python train.py --model="sound classifier" --dataset="short pieces for a synthesised band: melody, chords, bass and drums" --train_examples=26041 --gain_aug_db=6 --noise_aug=0.002 --n_mels=64 --hop_length=160 --input="log_mel" --spec_augment=false --win_length=512 --targets=["melody instrument"] --num_classes=20 --arch="conformer" --norm="layernorm" --hidden_act="swiglu" --mlp_ratio=4 --head_dim=32 --fused_qkv=false --qk_norm=false --inner_norm=false --subsampling=4 --layers=12 --width=160 --positions="learned" --kernel_size=15 --loss="cross_entropy" --init="small_normal" --residual_init="none" --optimizer="adamw" --learning_rate=0.0029 --beta1=0.9 --beta2=0.98 --eps=1e-08 --ema_decay=0.999 --max_steps=9900 --batch_size=128 --epochs=48.7 --lr_schedule="cosine" --final_lr_fraction=0.05 --warmup_steps=990 --weight_decay=0.0
Rows from block 7 of a small sound classifier, named by matrix and row number. Rows with one number belong to one neuron. Each number is 50 + 15 x the weight over its row's rms, rounded and kept within 0 to 99. All counts start at 0. After the name is the row's rms in percent of the matrix's.
After each neuron's rows are labels from the 100 clips, of 14976, where the neuron reaches its largest size: "strongest on" is what is common among them; "loudest" is the band of the loudest frequency at the time of the peak. Only what is clearly more common there than usual is listed. The data: short pieces for a synthesised band: melody, chords, bass and drums.
# gate: first MLP gate (model.blocks.7.ff1.gate.weight, 640x160), inputs 0-79
# fc1: first MLP up (model.blocks.7.ff1.fc1.weight, 640x160), inputs 0-79
# fc2: first MLP down (model.blocks.7.ff1.fc2.weight, 160x640, transposed), outputs 0-79

gate.148 102:66 78 43 56 64 32 76 17 50 54 48 48 49 36 32 51 45 52 29 54 55 48 63 35 64 55 41 24 54 47 59 67 59 29 69 67 39 62 30 50 77 08 47 61 37 58 39 55 57 57 41 52 37 63 59 37 42 39 22 74 29 20 46 42 67 55 76 34 34 22 56 47 58 37 42 45 31 48 37 55
fc1.148 102:64 53 30 71 38 29 39 49 56 67 56 16 50 68 72 69 36 41 57 62 28 74 56 13 34 52 41 15 49 38 66 50 25 52 67 54 37 39 47 36 44 42 43 60 48 36 75 51 33 44 46 55 48 45 46 37 32 45 67 56 70 43 39 59 45 68 43 69 78 73 83 70 61 62 23 12 42 35 91 67
fc2.148 093:29 57 52 27 68 62 28 15 40 54 26 66 43 55 58 12 51 44 20 46 80 55 61 51 38 50 48 36 48 48 48 59 55 57 48 49 52 50 40 53 21 27 28 52 25 40 41 39 50 50 77 44 56 50 41 41 41 65 53 50 58 66 42 56 60 52 38 46 42 39 61 31 47 53 53 33 47 28 60 38
strongest on: square lead; melody instrument: square lead
loudest: 250 to 500 Hz

gate.586 125:78 34 58 82 41 62 46 42 84 65 70 62 59 34 46 43 73 39 48 44 51 52 52 52 55 54 29 45 66 40 42 75 65 63 75 65 45 28 50 64 61 25 37 70 63 29 60 37 52 62 64 61 38 59 56 58 54 83 52 58 57 56 44 40 33 35 29 15 40 72 62 62 49 72 45 26 62 40 64 49
fc1.586 116:51 34 64 61 49 66 39 38 65 44 51 29 47 47 73 61 31 43 47 33 50 37 62 50 81 43 52 37 60 53 71 37 37 73 56 63 56 23 52 47 47 29 58 57 59 56 28 58 67 73 38 85 78 48 44 74 58 63 36 38 63 47 44 57 44 53 41 39 51 65 61 52 58 63 70 60 31 34 62 31
fc2.586 117:29 58 52 46 52 22 47 72 64 40 35 23 71 54 62 31 52 54 31 61 50 52 50 67 53 42 68 71 21 55 45 18 39 41 61 55 67 61 69 37 37 67 38 34 52 49 40 78 75 33 52 45 49 47 84 63 52 48 32 61 39 40 74 59 47 57 73 64 53 42 60 57 55 60 49 70 62 68 37 69
strongest on: saw pad; melody instrument: saw pad
loudest: 500 to 1000 Hz

gate.237 102:45 53 65 43 54 60 44 61 49 58 68 46 37 49 66 52 57 50 26 22 67 57 36 47 44 49 61 74 29 67 51 72 60 58 63 17 67 39 68 55 35 70 41 57 59 35 48 52 61 35 61 66 71 41 52 21 54 53 32 53 59 75 44 58 30 78 47 56 59 33 49 20 42 59 60 81 31 62 15 35
fc1.237 091:54 44 55 67 50 50 61 65 55 38 67 66 73 44 31 24 41 17 55 57 26 66 51 54 69 44 49 51 51 39 42 48 59 47 16 50 61 59 69 46 66 74 60 53 62 72 46 72 44 47 57 11 42 33 50 57 78 34 64 48 42 15 64 63 69 61 60 58 70 37 27 64 49 50 61 51 87 52 61 59
fc2.237 095:56 23 61 67 72 65 63 52 71 41 71 38 37 36 18 79 60 54 51 44 37 63 64 20 44 43 34 33 45 53 27 51 50 50 66 55 31 52 70 68 42 48 86 53 74 53 44 58 23 77 66 67 45 49 52 73 82 53 51 65 63 66 48 51 60 06 56 56 30 66 33 65 32 76 53 54 59 42 86 31
strongest on: saw pad; melody instrument: saw pad; string section-like; melody instrument: string section-like
loudest: 500 to 1000 Hz

gate.461 096:53 66 33 43 40 27 33 58 63 65 61 80 53 51 60 55 37 65 58 55 47 96 63 35 61 43 38 20 54 35 54 47 61 57 42 12 57 64 34 67 19 66 47 49 30 50 56 63 64 30 48 53 51 22 50 42 29 34 54 24 41 62 46 37 46 49 47 64 66 66 43 42 61 75 48 47 76 67 32 68
fc1.461 097:76 30 32 66 70 36 36 52 60 46 68 54 43 57 48 61 37 55 28 40 70 90 50 39 47 39 42 53 72 31 58 60 48 34 59 12 45 55 61 60 45 51 34 60 51 68 49 53 28 35 65 66 84 45 63 56 50 56 35 12 38 64 30 68 47 52 52 77 74 49 45 52 65 53 63 47 46 44 41 65
fc2.461 092:66 39 35 41 52 54 65 16 39 57 47 19 46 78 56 61 18 23 48 31 54 33 56 47 35 56 51 42 50 45 47 62 52 40 72 62 30 59 38 44 63 40 33 43 61 58 40 46 44 56 53 31 42 69 33 64 75 45 82 43 50 35 57 41 34 54 22 44 51 45 35 35 42 12 49 15 57 39 67 45
strongest on: saw pad; melody instrument: saw pad
loudest: 1000 to 2000 Hz

gate.354 085:49 26 39 59 43 69 54 22 65 55 39 58 44 49 35 40 47 56 58 47 56 61 23 56 28 58 48 44 48 18 49 14 56 40 61 48 31 29 55 36 59 35 33 15 21 38 24 60 47 60 49 46 61 60 54 46 85 44 31 61 47 48 44 58 49 37 46 54 41 40 36 33 43 41 43 65 62 62 42 52
fc1.354 092:49 43 35 36 71 67 60 57 19 63 26 46 64 39 31 64 50 62 40 37 63 49 38 42 62 71 39 78 58 35 41 28 46 36 29 69 58 21 66 23 59 28 73 68 60 51 51 48 59 32 45 52 61 83 51 72 50 28 34 44 75 26 53 70 41 50 58 72 48 64 55 37 49 48 44 74 70 56 62 60
fc2.354 076:38 76 31 18 49 49 41 18 41 49 44 67 49 36 58 49 45 66 78 58 48 41 47 46 38 44 40 44 53 32 14 43 52 43 73 54 48 39 32 31 36 43 45 51 34 41 45 59 18 68 30 22 55 34 67 38 38 33 68 62 51 48 53 40 43 62 46 48 49 67 56 35 39 44 47 39 42 59 43 70
strongest on: saw pad; melody instrument: saw pad
loudest: 500 to 1000 Hz

gate.322 103:49 58 47 33 66 67 68 28 23 38 35 55 40 50 25 78 67 66 42 24 54 74 69 36 63 41 53 54 22 37 69 56 79 68 36 62 22 49 32 52 66 30 57 35 54 50 33 44 72 70 65 77 50 50 67 78 48 41 47 46 46 45 59 30 59 59 62 62 29 66 48 56 47 60 54 72 43 38 42 60
fc1.322 094:69 53 44 39 63 25 42 41 20 66 53 08 43 65 50 49 50 38 58 35 56 35 60 36 58 56 55 59 31 51 80 65 72 34 38 57 35 68 23 70 58 24 40 27 62 59 36 48 39 35 72 29 56 42 38 58 52 46 33 66 47 27 64 34 62 28 45 38 32 22 48 30 60 55 61 53 38 29 28 65
fc2.322 098:40 90 36 63 63 48 40 61 26 39 46 62 58 53 37 78 39 32 73 49 62 34 33 66 44 70 63 46 40 61 62 62 43 48 77 37 74 64 35 52 73 52 43 56 69 54 56 36 43 59 69 08 51 38 64 48 41 40 28 52 58 39 60 22 43 71 55 39 53 49 52 34 40 41 61 47 67 58 40 57
strongest on: clarinet-like; melody instrument: clarinet-like
loudest: 1000 to 2000 Hz

gate.558 118:47 26 24 51 47 73 50 47 53 46 63 26 57 71 29 48 42 58 30 40 66 75 56 27 55 26 36 54 47 26 61 55 70 59 37 46 21 51 69 46 39 43 46 37 42 55 53 53 46 61 42 83 79 52 48 57 84 62 40 44 56 68 61 63 74 45 37 57 59 57 47 58 94 31 53 40 58 45 64 48
fc1.558 114:67 50 35 48 51 31 63 40 47 84 52 07 14 40 42 84 37 33 42 10 43 37 56 73 65 43 28 55 49 48 41 63 78 34 54 30 41 40 60 54 59 23 62 41 38 30 32 40 28 56 21 67 83 68 59 54 47 39 31 33 43 49 44 45 57 69 48 40 43 50 42 58 61 51 61 33 43 24 65 58
fc2.558 126:67 83 33 68 52 55 45 58 46 47 46 80 58 35 48 25 45 62 74 91 59 42 31 72 32 58 56 29 38 55 60 74 49 55 33 47 41 57 48 70 56 64 26 61 36 55 41 48 53 41 49 28 53 58 42 37 40 42 59 55 54 57 40 20 30 44 61 46 64 29 49 47 54 38 24 48 56 24 21 44
strongest on: saw pad; melody instrument: saw pad
loudest: 500 to 1000 Hz

gate.471 098:54 80 45 64 54 65 70 40 60 74 63 45 18 47 37 71 55 70 63 24 51 64 45 55 62 42 64 51 31 62 65 44 60 54 59 66 67 46 60 46 47 53 55 23 82 38 39 34 76 52 64 80 76 59 69 47 77 51 49 47 60 83 36 44 52 52 55 58 36 49 54 54 42 68 58 36 67 62 44 57
fc1.471 098:42 40 67 58 33 17 34 60 55 40 66 51 60 31 70 68 53 86 44 49 52 52 58 59 28 25 70 41 26 44 42 38 34 50 49 44 49 53 34 44 53 54 52 60 37 30 76 28 54 28 40 73 65 36 48 22 36 65 43 47 47 59 62 24 42 50 23 10 56 42 47 63 35 35 48 46 38 59 39 62
fc2.471 088:59 62 12 55 56 57 50 66 49 66 73 58 43 42 47 26 54 57 52 24 63 33 41 78 87 64 35 45 53 54 56 35 50 24 15 45 52 37 21 33 74 59 50 56 56 09 72 43 50 57 47 46 61 49 41 54 33 58 58 24 54 48 37 36 56 45 60 57 49 47 78 39 54 39 43 52 19 37 41 41
strongest on: clarinet-like; string section-like
loudest: 1000 to 2000 Hz